config.toml
dataset = "scattered letters and digits in many colours"
crop_scale_min = 1
hidden_act = "swiglu"
mlp_ratio = 2.67
qk_norm = false
inner_norm = false
moe_every = 2
expert_mlp_ratio = 0.5
width = 128
eps = 1e-08
lr_schedule = "cosine"
weight_decay = 0.1
Rows from block 3 of a small image classifier, named by matrix and row number. Rows with one number within an expert belong to one neuron, the router's apart. Each number is 128 + 24 x the weight over its row's rms, rounded and kept within 0 to 255. All counts start at 0. Numbers have three digits each. After the name is the row's rms in percent of the matrix's.
After each expert's rows are labels from the 100 images, of 14848, where the router gives the expert most weight on average: "strongest on" is what is common among them. Only what is clearly more common there than usual is listed. The data: scattered letters and digits in many colours.
# router: slot weights (model.blocks.3.mlp.router.weight, 64x128, trained with AdamW), inputs 0-127
# gate: expert gate (model.blocks.3.mlp.gate, 32x64x128), inputs 0-127
# up: expert up (model.blocks.3.mlp.up, 32x64x128), inputs 0-127
# down: expert down (model.blocks.3.mlp.down, 32x128x64, transposed), outputs 0-127

# expert 13
router.26 104:105146111180129127118106152112098092109096158124136161073120128134108123116101137127115153082094157084152154166164101121137145120103133140143126094157116175089116136121128148156134110153132116135127113103117139154130108139141119110137146118104135112135150127105141088098144138168143147147127104087165140172153154143169121095153165156159107112154159079130163121139128079137169099104138
router.27 108:138125124152110148103105160140131126111094144121179135139136153130115135099103142160121147103122124111107134160100112095162110107128164098144106107156150094093097141121138170148144129113143117111102112087108092144145129100140139110099129153085113105143170159159146109147166072113173112181126098115134151166155122131150153075139134163164107112133123128103125124121093093155132144097085
gate.0 093:152157099095126140141135125113125105136159125122182146094108066170129137105112138076131179106139102109103113133136122113172131172096150160156117140149116148120139107140136142142127126146125110144132088101119133134094126152145087153149133125091123097089095117127159145131123133160161145086129132092133132130109137144196159090135127122119151129138090128142171125117067140117157147102098
up.0 093:136150118123155118137132131096101107114173138143159096080105100137131127093099150098131155083109124086121109145147154106116098180095114118144172109152085135147123139109124122146131101151144142118136151147085164149122113120108125147089149129078149106111161109143166146110099132177159128133138124098100136128114158160173144123128155105134118121159098153141144118106106101147195101117142
down.0 097:119122157128153129163148141143083158123117126114152119118146167079153144139113079111107152156125117121128145104134113113124108128096071166146110129050122114131145059120126130140137126145134134175104135139158112133131137100141130137117159109128119124105125096128155150145138170151174166111140121116116150129139137138087105128082132172117130155139104126156094104148069156114109148131079
strongest on: the character G; the character C; the character Q; count: six

# expert 20
router.40 106:108174161126126114122146120114126095128118142105120145094133178134133104074140139160155081127161132143155083118134130150166121142097168119124155178129079136094109164172147144154122126105106097109130132123138119135128122182118117099089119142115149149125145098113100152143155115121087137120130110083136141139121128127134162168164142155201105112146133095144138113124165114130093135149149
router.41 108:073132098111112089139147095088125143127098137116132177157157122170133115126145148149108153171137136092115142146114124131150135111106142141141127150119114096122111141182103134187149142134119095153096158104167137112152166148107127146095097147115105164173120053111156130118129090113115144101124106111147142171139120108127113127119115147179089144135097118114104115134140137128123153110095
gate.0 109:157123121176162122155109118125140122107132152156159151152166152094139095107111129130105122159138129125110161137118152132129132116129127153168153065106180115139128171125128086114151117132135090074102118158086125103134102093120121167120154129149145105115145095168134150074113109150101125158120142166111136174128099103117143114151149129161144112123190153136147132124124168116143134103107
up.0 106:163112107143120131150103083107121127096141155112144144148154174121156101116120110176073129133148145120109157117111168137116161131160158157144122090124159131145145140135117092115133113113138107058113110171086099139124123112112134144121177120133145110120103109160160163091089105128141149135104095172108135164124108109117121117129162139161128117123180151133160134121143138079169124116126
down.0 102:133068097143125148117125141144115148136109112110115125116131115161149144102137078146155120125120114106155110193150090122094110132093154110132170125144194115110164122117114084134131118139092109114120112166119154112120144120117096164135117128084095145148141145108151127080103110147170123093156142118120115123114177152130109102127094157140087105189149142130118134170130131125108124107098
strongest on: the character C; the character G; the character E; the character F

# expert 1
router.2 086:152120119098140108160140133167126132134110110116164115135115122122141159143158116153158122158143122127134149163133159145153095112138131184124106134102146155105116101124122081132141140115101085123100070130166067173145132195146114125184159099121144108146116113149120144131091160092114131154142151151136140112105082068136142103124134118117109154161106111132174146131116138109123123145132
router.3 112:103141142095152133171141111156123097150099121086136165118109131143152129101151154140153162142093115165088128111142146156139113120150105165132098152115158130121177139084081109101137108119139120090115111124156096137162147138105148100174163089097118126153123122082096121128115121083114179138137124092112170096115123100135126125126158079167128130139109108130140151137147105145099158136120
gate.0 115:116102114104123202125136104117139112136091151148094057167139183141069094117127139141157136115118100136100134143130115138171107094125151148142099137108133148140175125115100136134125134143132112155097122088112117118106125113123125127153152112144120121118144108120118137138177098183138167105143157135144156139127118091118159121148148088164102130097122161112116134159124119127179102134089
up.0 109:128141143154135054120116158136116149113159114111162186081126065111178169143127121113112111136129164125147127102103148110082160148129105106115163132147133108117082131146149128118139117127118149104157142187137131141137133139132138130101112139100128132144121136145131123120079146089124083168120107134113096103127137155129084138115111178090131123162128090150141126117144142117091153133162
down.0 102:201121141124165158110163135165112108144097102099139153092120125145135080155134147138132106153140132122092137122140171121099122138151171159138145098136133099083108109147152177134127165141108119177129103113104070094158138113147101129168089091135149128102164127151137155133124131088151114111103083125087114144106149148120135115139137129114142099126131147133106132117143157164137160137129
strongest on: count: six; the character H; the character M; the character N

# expert 16
router.32 110:097131116142108110130175108118174097147135126155173124098095117126108084100131188120110163139112111154117119102110158128138071149115112120155129100135159121098098116134119133146140126084153095159113197140103127085140124151157124124117143110107098160138132124095159135115144092149145145148080088090143109130162150107131124125123127088131106138128102143094101120107147163166136125126144
router.33 105:139106105126099110145164110112161111104107114118144112097129152119105122140114190122105167150130140100143147115108164147120096156134122136150118104110126085115101133149131115156131139083100106160132179142147140090121136166140103186118127136118143165155105119151172108129147092144113145120090096133120125184147182084109101143151101163126083150136156138115088112120144142149131096117116
gate.0 113:143117129158132143135137090120156131151120138139130151130090177153163129121130150147091179086183122095121144132135164101169155140097115131121162120164162114135093175128138159141136073110137105168163163135132121099128133116143115110121175097142109141152069188121119140116102123136127158126181101113108113144118113141103137126150127098133144133163146122122094131100120092125099145121130
up.0 109:133139109109118103133111134153107114103116126129135119121146074141103150144132111097151069170087117180152113125127083128097081105150137114146100140095100128138168059134128142110108142145134137091119104126118132160114121115132160135153094159098137134093191061148150096130144114108147082126093157154145123108117143116135086134122119140118119125092128113124157115139135146153138114100108
down.0 101:133139102106170105124144107141148143119140092141114163149150147137101096147105146118146108082118098148159086111093172111134156142114121108097139078134088095115093132104176112155116151103108139128130163079097116133120142123152165151138134090120137155097156138132101179153071119130159136129127111116131138142173113166113109134156104157143175158137126154139137102116157109097112123141144
strongest on: count: six; the character X; the character K; the character T

# expert 25
router.50 108:130173101161110097149154121164152100099116092139182123164103102114105099145133169139119125095112148165121146119093148100132126129145105124094115111165125145114142114099131120129109102152137124112133119116111138095149144137143178144150120105118130170149143179140132168109109144117120126163112122105127113103120110158139133126140093081175139111171142147109088167111117063181141130115149
router.51 107:098159116176118144106116117110144115130139111148161153115115148117123109141120129150135112070145112169122121126093107102124127124139111092115107108165154147138140164084131163086114122167117139096096091137119137126134143132134175112125125134117110124129142177119129175104132130082117171124150105098139114073130111152128095116139121091173133135181109098161098162136095106177137132108172
gate.0 101:117163141107104113135119185152140124158138141147089111137111133113132117128123107166101112127126139101127132135149117130112096151164161104153083142156081139160138151122142150191121140142143135115115177117172128146103118103196124137111123115118148116132165123188115172145129134121121123123187150180134136067126135134070126088142123157135110136139125117106130123121084142154121115131128
up.0 103:145118133068113143153116102149106104115141133131121069145109168155142121132111115092129110132160154166158147153156130113091090147130155137134144126151098155108114160146113105109123157129108102097129131156106123118159104156146163144097146085104121140109142089132071119172104150163119129140141139101160066123107089142129142096117087137115144142115124132167111134093136088129135119177144
down.0 109:126131137163114134145089155141093143129103102143140129117134144134117126120152129094116171154103103091133101144107148117170168101121099109083119073129135088124122139142114129148126112162108120117089163139101135117126094128114127147083155141129164161096154128146172143114117161128095168053127140155108134135115129074121110144111126180104113110092140142146138098123134139111086180125130
strongest on: the character W; largest: W; the character M

# expert 6
router.12 078:137137106152152086142194121157125096140104147098125127122126146072100120080124149171122089107074105131114129153193138109165123135145117142108117172136127136088144159133086160144101120118151142145122161143148108124085094114110125140121117162162146140150140107112150173137109128097098109120133143139143107130165099128123116127138138081143134147100156116133160143154097152122096150145106
router.13 087:100132089140127090148182105161109120146134121119142139129113165086116121106141155171116112134090106138123155132162139114194125149161138118103130184137152141081131138140114142156105091118144135165130166145177117114087108103113126138107106136178146147141132105116129202103131159091089108111132100141145086127148113125121130113112134095147131122089133128125150120149131150133088148126118
gate.0 101:106104135142166127061182147141132128107120128120099161129134140155104148115085126081129143136133123176137112132142102126087145099133076132139146097120121125097141096129152046111129088174132143112147131138118155100110123128127140145130149111141164149134121129124141124115131135130069134121131151130124165121147150120122137151147150081066094097141123099125164142159098158161124102109137
up.0 098:110157147115140140165099103143143113123111114138114135151118108123164128120191115151137098112120114098098083086123181161188159137150144141144134139137155128157118137141151158129134146062139114125128158086122062143144117148132124121125089095109146132161123155148133120148119096096153125121145095124151123166102154134159129099109127197144132151125130116108119121117179103127118108122101
down.0 102:127114181103141153131182135138141155147148082153125126153112099109129172127096134096152073120105132132129149153145144118117137157167086096110138123127133136118101148134117094111122139047101152130098139137123155121125151145111142110152125082101134181117165097133132137106122096118117096141086164102152189116134154121113096109139142114125126117120117132091133087137160135160135137145151
strongest on: count: one

# expert 11
router.22 099:131148129121109155158148079137156112140124167136125131105100117139094138111156104119159128106101091160120073139131124148130146106127157142110105127089136124094172152135138151137170116114111143096125133147147121121170148163149142123163113149109122132178157090116160110080179145112126136126079158117161134199125116140107131112115131112140161145134131122089117149158080107102094129100155
router.23 114:085153099141144116151182083095152086156097169121139168090142136124124105110147167153113116137156126096133121142163121161169105096138131133131132137104130117095147141125149154103180113095132125110148143084138117138152122139113151111133119121137108156147152115092113107124164144098130164109095108085160146125122120144146102094136139140174099133114090115166107111151100109115099165115084
gate.0 110:117144171104164111129147125132147093167115127112155117069154123099130168072151101145134134129139132175142114099128136117144129091138156128123155178134129150184110128113128125119140083155152105151128136099145148135129150149133153065127143101127154129177112129133148146111113144135131102177146121106158099102125151141134128147163144142127086096158121093171149120132157120106125130187107
up.0 101:170119105178103166131105157145097187081134138149117128185094144150125100158120135109132142142121135097115129151140131142108131173116103135135108075126125122078188140132122140133120160125111157104119129149109130122106103109121120187118109143130105134087158126114097111158151099116147132083141130129111156147132092112112111090117121102126163135089129172100121140143092141135140129087101
down.0 102:110105164147135113158150096103118115188157129158146112078113125092131142167149131120156120147135101093122155144127114153127121131152151164161118138114145148134085082117132104148145118118106113122146134087118132134143077113115133117149127128168083124152136152138101124151128113105136156119158142101138194160077133136141108134139150115126141148128118102162207111139129156129138171176126
strongest on: the character E; largest: E; the character B; largest: B

# expert 8
router.16 106:134122123134125145119132132155128122164119124107138151122142116132156151078125123141152124167088114105150094121141106088150152083115146162114132149117170115130168101151149145114130144099153101111094119144066101192143162153114164134086126121130072104135095106116119140135135124126159089136102095137100156136132146142088100109131143134175110124153164074125120120140161100127109155088133
router.17 100:118119107121146146120137143148151150143104161114155118120169137118159112098086139166110118145105125116137092153152125127156132107137144157092141140119165124100191085159153130106150135098167125099115094151077120183106142142154148116144138133126052144114107112109109142116160112109180070128096121099126147128124167131117142122113138123168125110109116091093113093146122120130110126102115
gate.0 100:137100126180089126140161139140123129126181183146116184148140118097150129133143086154155149149127121157123155096109135152107105128120134129144152113166099140141104100122108137160103168086068153093116126133074148127151108128143105103124099092142121137148116145126137148160144062113133153149126138135098141145106114154084163113101099135089128133136137086139124097141146129107146133114118
up.0 101:133096130147107138155155134130136151147172194150130183163135096086133128136137094158157154126102134153119132096084135134114091131097159132170125110144095132143122131100105127158107141120088149092119113126089115110156113154142118101097107107161125118128116144124156173175158089143121170156120140140088151117112133136109172112105110139087122118111157089107123127125148119121158143105088
down.0 093:119134109124151154118107131114152155142107105146152079102171153122099134103100110126134132105123099142135142141106143057129153084160147145113128132144182139107147125148124128123176150144141127149110099127105066151096142096155120146163182105129080098106100121086127148132135151124171145121156139100158125125149147104107131102138138086120183171106113110128139126116141148143114121104155
strongest on: the character 2; count: six; the character 3; the character 7